From a checkpoint of a small spectrogram VAE.
Model: 3.65M parameters, log mel input, encoder arch resmlp, encoder norm layernorm, encoder activation gelu, encoder patch size [8, 8], encoder layers 12, encoder width 192, decoder activation silu, decoder widths [32, 32, 64, 128].
Training: muon at rate 0.0017, batches of 128.
Rows from block 0 of the decoder of a small spectrogram VAE, named by matrix and row number. Rows with one number belong to one channel. Each number is 128 + 32 x the weight over its row's rms, rounded and kept within 0 to 255. All counts start at 0. Numbers have three digits each. After the name is the row's rms in percent of the matrix's.
After each channel's rows are labels from the 100 clips, of 14976, where the channel reaches its highest value: "responds to" is what is common among them; "band" is the frequency band that holds the peak. Only what is clearly more common there than usual is listed. The data: short pieces for a synthesised band: melody, chords, bass and drums. In brackets: how many of the 100.
# convs0: first 3x3 conv (decoder.mid.0.convs.0.weight, 128x128x3x3, each kernel summed), inputs 64-127
# convs1: second 3x3 conv (decoder.mid.0.convs.1.weight, 128x128x3x3, transposed, each kernel summed), outputs 64-127

convs0.15 118:133153139110120095127174108113145125092157128120150153139112117104195162130123123114137049144125183106153076107050064103139114067105138135118149134103123083125130061150105176119133150085068083
convs1.15 110:147096091154146075104101121139106090119082085125149141019114111106108144143143167140179080116112111161103180097128120118113170162138148102150087138089157092177181088166106152082126126125126132
responds to: shaker (42)
band: 4000 to 8000 Hz (99)

convs0.89 082:108173106140135123101145101149114116130181143115129094111107115039093189105098082199076089101131134141125122121167154102138122071084142131134143138159115170070146106108149049090021084105121136
convs1.89 107:113157140169225090121169122062089152107125105133133168113134132137139111170147125110109136162112206137150115169156118178115174093067102192138131108120130078129145146128128160098213128182134111
responds to: quiet level (61)
band: 4000 to 8000 Hz (100)

convs0.83 100:165127135152142072156139165089116146179104138114106089152112111114121150114136088082084130178113087166141120149131048173138098147186038152123093158089146105186042104121152083146096057109165130
convs1.83 119:169080138101162136147149106112143127088145087106149127127158125140135123082096090118134167153098119095131164135128113187102181118142161138140140091132156108156165088136093155154153170124169145
responds to: snare (60); closed hi-hat (49)
band: 4000 to 8000 Hz (100)

convs0.11 111:083109116130062112104142109183127099108067092086087163148108121088151149140146081131127073125135091119109103176112106079148148121171124173111173128199106052102141136149113102133049152106143183
convs1.11 094:169065154115157103050105115160119115115124130194152093107126124080122146099133148122124156114113104159109120123121158076116084109143136144077095209189155157108144060178171119116144125096171112
responds to: marimba-like (26)
band: 2000 to 4000 Hz (98)

convs0.53 098:066111191129121115127113148110107110107072121087110092147181191084120163144072158151132143115134160158153114124099113181112130147143123175135131151140095093092106141098123127135163129147160119
convs1.53 096:098129140113139103126162122155114203143126167142125119129119083114190122107091115093110089134132129133126137185106116119090046093138118101078098159130165163174110055113127111085114118074086128
responds to: marimba-like (40); thin (high-pass) (32)
band: 2000 to 4000 Hz (87)

convs0.95 104:155143088124093085040138124100120088095150116115092077130167168145178123109172062130115114128117181076075170055137132198094108079116101100120175126120132075103148112170140155160146146145079120
convs1.95 085:134145092132142139177163150187116096153127137133170134197145156140150128153163137104115171153119099161190123111135113157139149141089122108125107193133087185149168154164160151117108132131138125
responds to: tempo: 160 to 170 bpm (42); tempo: 150 to 160 bpm (26)
band: 4000 to 8000 Hz (96)

convs0.56 086:109124098157140087121124161110097110094111055068141093093130132099130081089148126092113082179163140067167138103116173080122102131135104088116124157146145125115102042114153083110080134103142137
convs1.56 130:109128165173139094129117125096163106143075190123090167142124131139116094118130141131104162153124124093188156150193156141107143146121100179092184148144157145101146172153087132116150101121136146
responds to: quiet level (65); text has "noise" (27)
band: 0 to 250 Hz (100)

convs0.9 142:114164129100137141183137095220134103112058128164082074158098118110081141140024111171116124122100166130150099146115053070103154080139160139190169137185113114135126122153095122137120161102084129
convs1.9 087:143176064166085173203144142220118113121170115118145157128116096170114115119155164138094117153148146126117112105083081207090117123137151112137130111149139117136165134148208193151124092127134115
responds to: key: A major (31)
band: 1000 to 2000 Hz (98)

convs0.82 100:158115113161150123119156127138119098066168136188175140117143157168114085128161124127175088147116135112088240095109092158110152203081182114153095070157141093118102172107125166177116098167095139
convs1.82 093:124200150102152065127129065069119255088162126115116138126110094103150077121126112098159088092135110135138118136119159172131128087155122120118100134059135155094136082126117159062092113123103148
responds to: flute-like (26)
band: 250 to 500 Hz (40)

convs0.116 082:150194109127113174116131114053093098110138115146080109134154137133118142117121091123127200110143142119138102136103079211116171148116139119127095106088107123096120199125090164164154114079179091
convs1.116 082:141083106115092182078141124103151130091113192147123185142173152101135179175109084168110117129100144134027085133102061093159152142203134111128180055086122156132130170078140091060121177083166096
responds to: reverberation (69); text has "room" (69); text has "reverberant" (69)
band: 0 to 250 Hz (100)

convs0.115 089:164169111111159145133090103105084160145137159106131132116074090148138151143111099081117125116167165127140112076075065103090162040118125124145100088125069137103130146075089106118113167155069084
convs1.115 073:154108143193164166181147162123126045101130141158160137084163116121114122152156143140082115165099142110118177162150135129115094126074163108047103135142166119165132067129122125117163176125190083
responds to: tempo: 160 to 170 bpm (44); marimba-like (26)
band: 4000 to 8000 Hz (99)

convs0.18 103:149145146179115156093129167121153090160150102137145170078139168159077084118030179140171080127130159136155104138148099127148121158099164127109140215106211141058125099116074138113143164114127158
convs1.18 100:119075037122086156125117131120105174160125165107118120139048081149155177094093140121140120186122132088156111163109110133122139139180145116067107081084146112141152124128179119068140125077093084
responds to: text has "noise" (36)
band: 500 to 1000 Hz (40)

convs0.124 088:107139114117139157146107131088131177145138129126129160121157142160102138095026172133118103102160146133086140133134158075096154110166054157102098083146190155103106095153077080120147115106129130
convs1.124 094:123161121101167109126137121161129162105152105152097154122132095126153162215157145028137145117157033090133123116102091100139121144125065131194142174111102138128084131129160150151123160119126139
responds to: clipping (26); text has "clipped" (26); key: A minor (25)
band: 0 to 250 Hz (86)

convs0.0 117:056155141002165171155135102099148168150130145101129096146131153116143145112090151146115064096153168146078100165136046097095108077175140156095108141116100173071164048143126131156125135114143111
convs1.0 111:163079097171089133158073141108114133118051103135160174180120130021149117054126154107162136149169102166102117167111119173146108146185120140138125071119134180146114137100083117054051124100111124
responds to: plucked string-like (26)
band: 2000 to 4000 Hz (71)

convs0.14 090:140111117144163151123121141117115089126197192073072176107104124134179149114150143163122100169116152113137098124099113070092108124165096113119138117137094070120159100120098115189141167199186120
convs1.14 081:156083046163130154132117092167145108121153104166150118125102086100125114161145138133100183102158116153053147154111111138148079085090133116151182063134161187156142148152121112089137092062151083
responds to: flute-like (30); clipping (30); text has "clipped" (30)
band: 250 to 500 Hz (53)

convs0.1 115:114159145118142137152122075121126121113134140127117117114074159125098107169000131121084154103131127144087124160104124151072123129104138103122108143133132184049138045142123137069141139115147156
convs1.1 128:090147162198113104128117066176145131104067124116118186178114100126138109156112143113122142141114124171177126135129100165131127095120153140098147126125044193057126143182141141077142118084137101
responds to: bass guitar-like (44); muffled (low-pass) (35); clipping (26); text has "clipped" (26)
band: 0 to 250 Hz (100)

convs0.2 084:115117111101126175184094142134138086164132142136135120100086121137084126120127125177148157063124153147096125158064125154076102125097111137157144089123143128120102107134071163087163137130131140
convs1.2 100:153082132131142140168185118083133070072127048084153167137223208116141180116102095137107122114089166146154118139164140176140198151125151162119113167160112075145114120163134133157148145182151143
responds to: quiet level (66)
band: 4000 to 8000 Hz (91)